{"cutout": 0.4, "encoder_activation": "swiglu", "encoder_mlp_ratio": 4, "encoder_conv_stem": false, "decoder_block": "basic", "residual_init": "none", "eps": 1e-10, "lr_schedule": "step"}
Rows from block 9 of the encoder, named by matrix and row number. Rows with one number belong to one neuron. Each number is 200 + 20 x the weight over its row's rms, rounded and kept within 0 to 999. All counts start at 0. After the name is the row's rms in percent of the matrix's.
# gate: MLP gate (encoder.blocks.9.mlp.gate.weight, 1536x384), inputs 256-383
# fc1: MLP up (encoder.blocks.9.mlp.fc1.weight, 1536x384), inputs 256-383
# fc2: MLP down (encoder.blocks.9.mlp.fc2.weight, 384x1536, transposed), outputs 256-383
gate.648,066,186,195,181,179,202,208,202,177,186,169,155,214,196,199,207,169,192,171,242,213,187,163,215,186,232,209,204,214,185,157,195,177,202,196,225,193,201,181,214,230,167,206,224,160,228,185,157,214,166,184,166,183,179,222,199,202,188,221,242,174,213,212,199,177,180,171,212,196,199,182,183,213,210,189,178,232,212,193,234,204,220,183,207,173,209,194,199,187,205,190,212,236,215,212,208,205,190,185,212,182,176,185,196,181,160,208,185,213,208,188,202,204,196,224,216,178,179,210,182,188,214,229,225,232,185,192,209,229
gate.649,069,184,214,180,201,177,223,179,215,186,183,239,212,247,184,230,181,212,212,202,195,167,138,238,187,197,229,178,194,183,210,242,176,220,203,192,212,207,152,210,170,186,224,207,210,209,207,161,148,154,193,177,191,204,224,208,201,198,207,238,156,194,195,199,146,201,181,205,180,162,221,172,195,196,212,210,227,231,219,170,195,191,172,191,226,192,205,199,208,195,219,214,246,190,222,186,189,195,218,197,199,196,177,192,177,170,200,220,186,176,201,218,176,204,192,198,196,192,207,222,201,197,236,214,216,213,222,214,206
gate.650,115,201,168,220,218,202,198,193,185,198,187,195,214,207,183,184,189,196,161,200,255,226,197,219,175,250,206,182,186,228,172,201,187,148,192,183,195,153,202,189,201,226,201,205,187,190,212,208,186,213,235,230,211,195,204,201,161,188,169,262,195,188,240,197,186,212,187,165,185,208,201,211,203,188,175,203,194,224,193,203,205,225,186,215,198,222,204,189,178,163,194,243,180,218,203,179,188,240,212,220,234,238,181,210,224,222,236,213,175,218,166,182,193,184,199,244,232,216,182,210,209,168,212,181,184,186,184,186,224
gate.651,112,186,165,227,208,203,175,194,197,224,197,187,218,200,200,183,176,197,162,198,257,220,199,213,181,267,210,205,193,203,178,192,173,178,182,220,190,191,193,192,210,207,182,210,176,178,227,190,188,197,241,213,203,175,197,185,167,196,196,260,165,204,247,188,210,224,198,161,183,189,202,202,199,180,184,176,196,214,194,201,196,209,203,217,202,213,201,207,178,163,187,255,167,214,198,182,179,219,211,209,216,218,192,221,208,211,246,218,189,203,174,178,205,179,202,252,234,216,172,210,225,182,191,190,202,166,183,188,223
gate.652,099,188,170,217,217,203,192,196,211,198,207,205,212,202,188,178,189,202,178,199,261,221,188,225,192,248,209,205,189,217,173,178,167,158,197,197,185,163,189,195,182,214,205,205,186,181,217,193,181,197,235,212,202,170,209,206,160,195,173,241,174,186,233,177,190,221,196,169,191,207,188,203,200,182,196,185,191,214,200,193,204,212,212,213,194,229,209,190,168,181,190,254,178,231,214,178,191,247,205,219,231,226,186,204,211,213,235,210,187,200,173,168,205,171,187,242,230,205,180,200,229,177,214,185,193,187,186,187,219
gate.653,127,194,167,221,218,220,183,206,192,194,198,192,198,204,174,177,189,207,166,185,261,214,194,216,174,253,214,220,179,213,171,202,171,154,189,184,179,163,207,187,191,218,201,215,190,176,214,202,201,209,246,212,184,191,197,207,155,182,167,258,189,181,233,192,186,200,200,173,186,202,188,192,203,198,186,191,201,227,197,190,197,205,188,216,184,227,212,205,168,177,179,239,179,215,184,192,187,233,217,200,234,225,201,215,229,213,246,220,194,203,157,165,200,191,181,257,214,214,190,195,221,185,207,187,204,182,184,186,227
gate.654,097,192,161,225,216,191,177,202,189,194,197,223,208,207,175,183,202,198,178,197,243,212,184,231,175,239,205,186,188,201,172,201,194,164,179,193,188,176,198,194,208,209,189,197,187,181,227,195,201,213,243,252,193,169,205,189,149,186,167,249,187,173,236,176,191,212,203,179,187,221,201,207,202,193,181,180,181,204,190,198,202,203,188,224,191,225,217,226,160,174,190,253,209,221,200,173,192,212,215,214,226,218,185,221,220,203,235,183,184,203,162,178,208,182,200,234,214,217,175,199,217,144,207,195,193,193,195,185,224
gate.655,073,215,201,186,200,215,204,219,215,221,199,176,186,209,214,168,190,226,185,195,205,229,179,222,194,198,210,179,209,220,164,184,205,186,193,214,192,202,182,215,184,198,191,215,196,167,220,163,213,191,269,185,237,203,187,189,191,160,194,189,200,195,213,188,187,193,197,214,191,202,225,224,218,204,213,173,189,211,204,219,177,201,205,194,192,215,185,211,160,195,195,209,167,199,221,187,204,189,218,237,234,257,209,220,216,200,199,229,227,221,186,177,212,185,217,223,211,229,203,174,224,173,196,206,191,205,218,174,218
fc1.648,119,180,187,194,185,201,217,196,164,205,155,159,214,188,194,215,164,184,182,214,212,187,171,210,181,237,208,194,221,156,158,192,169,196,204,226,194,187,187,221,230,175,203,216,174,221,188,184,211,173,185,188,193,174,223,195,183,176,199,251,182,209,196,225,165,188,143,214,186,202,206,215,224,210,197,180,228,207,213,253,209,209,163,200,177,189,199,196,187,189,184,219,233,189,241,208,195,204,201,227,198,180,185,205,176,163,217,191,226,232,147,191,193,208,215,213,176,178,186,199,179,215,215,214,208,190,188,191,241
fc1.649,129,215,193,210,196,213,176,225,211,216,229,169,189,173,197,178,268,177,188,173,190,214,253,156,206,191,163,215,200,209,193,176,208,190,205,196,184,199,231,188,219,204,158,194,210,198,193,253,236,234,194,225,208,204,191,196,204,218,196,129,250,203,208,203,230,210,229,206,225,226,182,218,203,191,192,195,193,176,193,198,201,203,227,207,184,189,188,200,195,217,192,187,170,213,179,205,203,201,189,197,201,209,220,195,212,234,204,194,219,207,201,204,211,190,202,179,201,189,206,173,195,198,178,176,190,189,188,185,198
fc1.650,088,191,214,224,211,209,164,210,192,207,202,185,230,200,184,208,232,163,186,196,239,244,215,186,178,219,194,197,245,164,196,201,211,176,181,188,178,204,222,195,233,188,213,198,204,184,216,219,224,207,225,223,204,184,180,225,219,205,193,186,187,207,187,227,209,213,216,212,264,200,180,174,217,179,195,232,217,216,225,213,224,231,196,204,210,210,198,220,228,237,216,181,193,193,200,193,193,186,206,171,216,225,196,195,203,224,209,205,195,213,200,227,189,202,179,202,214,199,184,215,181,206,244,165,186,226,158,207,209
fc1.651,086,176,210,193,187,187,200,221,220,242,200,162,214,198,215,211,195,250,244,174,201,198,202,232,200,202,187,188,187,215,203,211,205,202,192,227,214,236,212,208,214,200,189,222,196,210,163,191,167,176,225,182,186,197,198,231,223,204,200,211,204,233,222,195,197,219,174,187,194,182,248,229,179,199,180,199,205,208,224,228,199,214,221,238,217,203,195,156,188,207,169,204,226,216,217,178,210,181,201,223,219,199,230,212,201,204,182,204,220,168,196,175,168,197,190,202,191,168,200,197,224,180,188,200,201,199,224,167,212
fc1.652,072,171,218,206,203,235,213,193,173,176,171,209,216,172,193,176,220,193,227,176,163,188,185,192,222,163,170,163,170,181,229,202,181,250,187,220,182,250,192,204,201,201,209,205,202,199,201,213,179,198,190,174,217,187,212,160,205,214,191,186,200,209,211,179,203,212,201,210,202,181,220,203,211,234,210,200,189,172,221,216,204,176,213,233,182,192,176,179,217,208,211,215,222,204,180,209,230,209,193,229,200,185,207,202,209,195,198,182,182,186,231,202,204,184,151,155,202,190,199,150,209,203,208,205,191,216,241,201,186
fc1.653,086,233,174,187,171,215,197,246,220,243,212,169,173,218,174,223,228,188,188,210,211,200,235,233,177,212,198,251,209,196,187,195,198,204,173,235,210,174,187,186,211,225,203,226,210,179,212,205,212,182,229,203,188,206,179,235,203,199,190,195,210,212,212,200,200,203,187,155,208,202,187,220,164,170,191,174,218,208,236,202,194,217,226,197,197,206,195,229,186,175,179,203,159,198,201,201,194,216,237,194,225,227,198,200,205,207,202,222,202,189,150,205,180,223,200,232,225,201,201,192,192,204,151,185,206,203,189,207,228
fc1.654,080,226,169,206,200,209,231,199,210,224,193,187,164,181,232,206,199,222,225,232,175,185,163,201,193,188,233,208,185,209,191,185,215,211,196,182,186,224,192,172,208,211,197,213,211,202,230,168,185,202,199,226,185,226,223,203,149,183,248,190,213,192,191,187,183,208,173,233,172,204,219,195,176,221,237,186,217,207,189,190,197,174,195,201,164,219,191,209,189,189,182,208,202,194,177,194,218,224,228,217,193,173,180,219,181,197,188,212,241,213,178,231,229,193,212,191,172,198,210,153,183,225,197,169,255,180,223,164,206
fc1.655,113,199,204,219,196,196,204,204,169,178,188,210,211,184,183,216,198,167,201,188,183,194,175,153,223,188,188,219,181,188,202,239,184,207,189,217,220,213,224,175,249,204,193,184,186,228,182,238,194,190,134,212,157,227,199,194,212,226,202,196,210,213,204,208,189,184,206,178,191,161,190,190,189,207,169,216,216,164,191,212,183,192,160,221,185,190,171,180,212,215,196,210,213,215,169,204,216,191,166,174,186,162,203,188,205,177,205,186,209,190,220,190,215,212,177,179,189,179,211,200,208,219,227,194,197,176,212,195,174
fc2.648,115,211,210,194,223,216,206,201,217,196,201,200,177,206,216,202,207,200,194,186,171,192,201,169,203,178,218,191,206,187,207,205,186,214,203,203,198,208,202,201,205,205,200,195,231,209,195,189,209,162,182,176,197,193,205,240,216,206,221,160,193,202,172,217,167,193,225,214,192,184,233,237,203,219,230,194,205,195,175,193,194,192,203,186,193,216,206,178,196,210,216,135,164,205,213,195,210,216,186,180,200,187,216,210,218,199,181,203,223,199,222,225,178,204,191,152,199,183,234,212,208,209,208,218,224,199,196,188,232
fc2.649,123,189,223,232,217,189,189,190,187,193,264,193,216,213,187,185,217,211,242,188,193,218,217,202,202,204,187,164,181,185,204,163,202,219,209,200,200,230,206,197,199,190,198,211,215,198,179,203,219,216,213,239,204,211,157,164,221,204,182,184,231,176,155,188,206,216,196,250,206,211,224,176,206,193,191,192,165,200,217,190,174,203,213,195,222,183,244,200,194,239,218,240,200,226,176,133,200,210,199,192,210,209,211,205,186,208,230,199,213,185,191,163,221,193,188,170,177,170,211,169,206,200,229,173,193,169,190,212,186
fc2.650,088,177,219,169,200,211,201,202,211,229,192,180,203,219,208,191,221,200,211,168,134,200,196,210,185,180,177,208,198,192,199,210,191,201,202,223,193,239,207,229,192,193,217,204,202,219,198,220,203,193,205,192,197,222,215,206,206,194,200,181,231,252,231,191,219,177,194,207,211,193,246,211,154,191,207,228,195,183,225,203,199,201,181,239,211,201,205,215,213,198,224,144,187,180,186,200,224,192,226,203,239,204,199,234,202,197,161,202,220,202,237,206,200,219,198,163,204,192,201,166,228,192,200,161,191,213,275,179,214
fc2.651,085,224,177,222,184,193,215,202,209,187,200,237,187,180,204,184,229,196,174,198,259,202,205,225,212,211,184,162,192,195,214,203,237,198,184,213,209,173,174,184,168,216,185,180,180,233,213,188,195,200,215,227,240,198,223,162,168,211,165,200,204,179,170,209,194,213,211,186,202,191,232,225,190,210,223,209,197,176,194,167,193,226,209,195,203,179,209,225,178,189,222,228,214,187,237,166,172,214,212,219,220,191,176,177,175,209,201,199,225,195,218,192,201,186,220,206,218,186,201,189,206,176,191,236,190,229,176,222,198
fc2.652,085,198,184,208,192,215,198,182,190,216,213,176,201,204,204,207,209,192,219,199,273,205,215,188,197,228,159,203,205,179,200,204,201,205,201,206,187,186,191,190,200,202,208,178,176,203,236,209,186,186,213,203,213,196,206,180,186,190,181,218,193,227,193,198,222,201,179,206,188,197,211,205,210,200,218,199,225,219,226,202,211,225,172,200,212,198,193,179,200,197,204,346,162,221,193,192,193,203,200,206,200,230,216,204,199,211,225,207,184,204,190,175,183,206,194,227,207,197,212,214,190,220,196,208,186,186,136,226,217
fc2.653,083,217,201,196,184,192,189,208,207,200,214,223,180,200,211,193,214,226,192,204,130,201,185,207,179,139,212,212,221,202,195,207,193,206,189,210,201,220,180,191,189,200,198,185,215,193,201,161,208,196,192,196,200,203,196,221,245,208,208,167,188,210,200,165,198,192,230,217,214,228,192,177,180,187,202,195,134,178,190,194,194,208,221,179,219,198,211,200,193,183,246,149,229,196,213,203,197,195,194,176,186,217,179,185,199,194,164,231,213,179,236,212,207,209,204,166,217,192,212,189,201,163,183,199,228,213,227,185,220
fc2.654,084,196,194,205,181,194,187,180,194,194,219,202,170,237,247,240,199,193,211,185,252,187,217,195,171,199,227,216,189,219,193,199,215,222,176,186,210,207,217,188,180,175,197,189,193,205,199,177,171,217,220,156,204,203,181,200,194,217,229,225,172,165,220,203,162,216,212,224,166,214,168,188,211,206,194,188,183,190,197,184,207,219,236,200,155,213,223,157,204,199,184,217,232,205,210,220,176,187,188,200,194,195,219,175,185,226,220,168,185,208,189,232,204,204,222,237,206,216,239,218,198,209,217,206,209,156,142,221,181
fc2.655,110,200,196,205,200,207,205,200,187,223,202,187,181,211,203,200,200,191,183,212,282,198,206,205,177,231,187,207,193,224,182,211,200,194,211,186,198,164,206,191,183,197,180,198,208,185,202,202,194,222,206,197,208,224,187,215,200,206,175,233,198,219,206,211,195,190,197,209,194,185,162,199,226,217,187,189,211,194,177,192,189,211,206,209,195,225,194,192,201,207,203,341,147,198,185,190,193,179,192,192,183,221,225,206,210,214,220,226,187,231,189,208,190,199,179,234,188,229,196,188,191,199,217,178,174,200,153,189,212